Rows from block 6 of a small image classifier, named by matrix and row number. Each number is 500 + 50 x the weight over its row's rms, rounded and kept within 0 to 999. All counts start at 0. Numbers have three digits each. After the name is the row's rms in percent of the matrix's.
After each channel's rows are labels from the 100 images, of 14848, where the channel reaches its highest value: "top examples" is what is common among them. Only what is clearly more common there than usual is listed. The data: made-up ball-and-stick molecule models.
# conv: 3x3 conv (model.blocks.6.conv.weight, 256x128x3x3, each kernel summed), inputs 86-127

conv.160 121:488445581528504558585458498495581522517492508540531482488479555534564575478521539490583455488495468473517423465534572499406589
top examples: balls: three

conv.184 083:479525490532573486656438434484589468462501487451530575444472513456496574475547524476550441448458489509472485512500558495454572
top examples: balls: twelve; balls: eleven

conv.179 076:464480450468483460420485499478431473475440481454488449436476465477473418475471448456418449539481487388464459514423423502483405
top examples: balls: five; balls: four

conv.100 116:460493461435338535420538466499413488490504506541496475532536474480456472474438471401450535497528508414527524387489458465518448
top examples: balls: seven; balls: six

conv.45 070:481505455496476467430485492472424473467427491441468445412485464466462439489476448452413436531498502415455459503422418513488398
top examples: space-filling; balls: four; balls: five

conv.33 083:448491476481443513437468612490456490501426475492448415415500507530484441432467454451484455585497506380457396475430432450449439
top examples: balls: four; balls: three; balls: five

conv.18 105:530526497430495507359520525499426490497552494539506491512516505562488414539460401510420524523486520529497460500429460551454402
top examples: balls: twelve

conv.80 083:523502459512489480455427495457432479466387459463458443443491458472462416450458452516415395524479493489483423437425460461500444
top examples: space-filling; balls: three

conv.90 149:523501466376557484418467517437440449475492466557496527529493501516440455395487451551511514505492502529501500529462418382472451
top examples: balls: twelve

conv.240 126:523525469396626456443482531442467431462529499568528610576504542517433496435500494545532518500499516536490528603503437448518477
top examples: balls: twelve; branched

conv.105 147:481510516482691466505473492485529511507514454448496622541483565543486475531444498505467445494474504522491467697429499531463502
top examples: balls: twelve

conv.89 067:456480480531562509562461460454545477455500410446519554426448479445486518459497491426507451462462475424467483528454521423402529
top examples: balls: twelve

conv.39 123:582406493497463498449575446537499447513549405543628496573345539438479509515525460538519549459359374584625542437480527521526561
top examples: small balls on sticks; balls: twelve

conv.21 137:501514469397543496422455549451439478504471465546501519522505504522477423403492443552524509574496511535513490522440401344477467
top examples: balls: twelve

conv.185 090:446498506474656467527425484481491464499472510429500609481489578526514501502526522417504457457481472367502582663446499493543492
top examples: small balls on sticks; balls: three

conv.133 119:474427477500495463428499386511471458493497525447530545525430500372536506491533545446473509389481447474593613505520488523614467
top examples: small balls on sticks; balls: eight

conv.174 167:516485468441446474375547545490389493486531514493495472477517444488480412515474463523412552520506489514504511440483432516545397
top examples: branched; balls: twelve; balls: eleven

conv.49 114:422523471485387537435527444507467465501536562516498484543513464466463517456517467362485564448517515383520582379532468457542508
top examples: small balls on sticks

conv.192 069:458541480502624477584444406487526459461509485393578594443457523418487530488545493415516423431465494454458468572427534500426547
top examples: balls: eleven; balls: twelve

conv.69 091:490556470452478514394530342503394502527494501470486493486571447408491432537433541466415459500567563448528485428446476503516408
top examples: space-filling; balls: three; balls: four

conv.36 058:474508485575329554470491520493502571556416461507502405481554579495511492487444578437478464493530544402548491453500512462513473
top examples: balls: three

conv.213 080:467487464513437462430461470484411466472444483440491452449490471467461432450475470446433451545485496406449480461449418492522435
top examples: space-filling; balls: three; balls: four

conv.170 132:483498478437532494397456548500409505532453483530475520463535424501532368471461468527447466540503496494529451509451413441480399
top examples: space-filling; balls: twelve

conv.1 140:505488548461657507511401520504538533535507464545495593548493555564530489498455528541480411490494495513510494599449529489447510
top examples: balls: twelve

conv.200 140:540494437386569465417490485430466406443539480574489564570477484487410497410492480540520520466481494540499521529492450433506455
top examples: balls: twelve; branched

conv.22 087:482543466473520463512470454416510398414501535475523561564492506426471539436574542492547535464501508520472568527549523412585554
top examples: balls: eleven

conv.237 066:457520481523535538543448472461565456461466416453545523446456489470466514411504477436528480500489499438467482523427507370382528
top examples: balls: ten; balls: eleven; balls: twelve

conv.162 061:471480465510443474448420499462468457462396460447530435396471479492465478408483505476482416543475475423469462426464475450445487
top examples: small balls on sticks; balls: three

conv.191 119:501463497454504486425500420490449442501552517503521521524443474419506529485561542479497536380484475498553649426562463487633488
top examples: branched; small balls on sticks; balls: twelve; balls: eleven

conv.113 076:451464487506362492432473550487449443453402462458557413447448489516463488424500468484489471569463463431492479391473483446508512
top examples: small balls on sticks; balls: three

conv.186 078:465498473542429480442438513479435473482433511451451430408503469485462441448476466452445430547492513422432467458434431490488424
top examples: space-filling; balls: three; balls: four

conv.136 111:491499514472465599448463557514563529546486512589370461465629557511533457462381499479498494529595580452461453486492492422442478
top examples: space-filling; balls: three

conv.83 121:516492444402534486439480477410479387445540500542500535584484496467416521390536485542547534434496489533512544519537483394540504
top examples: balls: twelve; branched

conv.55 122:459510514451574505452492538555465477504498517536527535486489518558531436493489391459454494531472495438487429526402434505383424
top examples: balls: four; balls: five

conv.156 081:426487490491477534461492619504509500493434483508439428438513562571518441466472460412461485597526514335461412556443448460423452
top examples: balls: four; balls: five

conv.224 141:492479543466459570477507590578507503540500501554556448478449542562541515474523447487548540550469472486515467445475489472357524
top examples: small balls on sticks; balls: three

conv.180 072:511507565423558472485396488486495475498453438517489536505493556520580489506441515597584427429422487524503468552403406498478502
top examples: balls: twelve; yellow ball

conv.65 129:501476484463528422456506490437432479482522506480473532537492482472489497506530554499475523456492483499529625535570469525640437
top examples: branched; balls: twelve

conv.235 079:515531431503473456451417515444432452448439501446442463419503438473444441447478470527449420560497511498438464453426440478513428
top examples: space-filling; balls: three

conv.46 072:511533492489384459454546537525486482504507451525490446510495445477509479548414432451429512508458514439500450472424460527469389
top examples: balls: six

conv.247 101:538490524512477523476573491602463566575531503523562473518492498511530502587574512528476588467494482530574543463524490562509527
top examples: small balls on sticks; balls: three; balls: four

conv.73 062:466493457486433468411481513518402501504456461483460437442487470489453440490498449469428475511466490373480488441448386520424467
top examples: balls: four; balls: three

conv.126 135:520461483449477511384537466486440480490573504518505476548476414480455528486532468482471588480475478493571593378562467512581500
top examples: branched; small balls on sticks; balls: twelve; balls: eleven

conv.107 104:467623473459492521410483423516380452504453501432584478495565471463477460496514467427444479478581616421388489499464449472473392
top examples: space-filling; balls: three

conv.205 069:443508493504478534454473587505491472492397458479522424440490586582484463422483446413476442614490499334467443511413446432431478
top examples: small balls on sticks; balls: three; balls: four

conv.47 134:447532542497418619446529620533540486497496488564536447500506622615525523442515421431523558565524525413515468500486489451420546
top examples: small balls on sticks; balls: four; balls: three

conv.20 071:495502461561524441609408453477557431428459487422538523435423459452459563446556507526525411505432448549461477424489559508485565
top examples: balls: twelve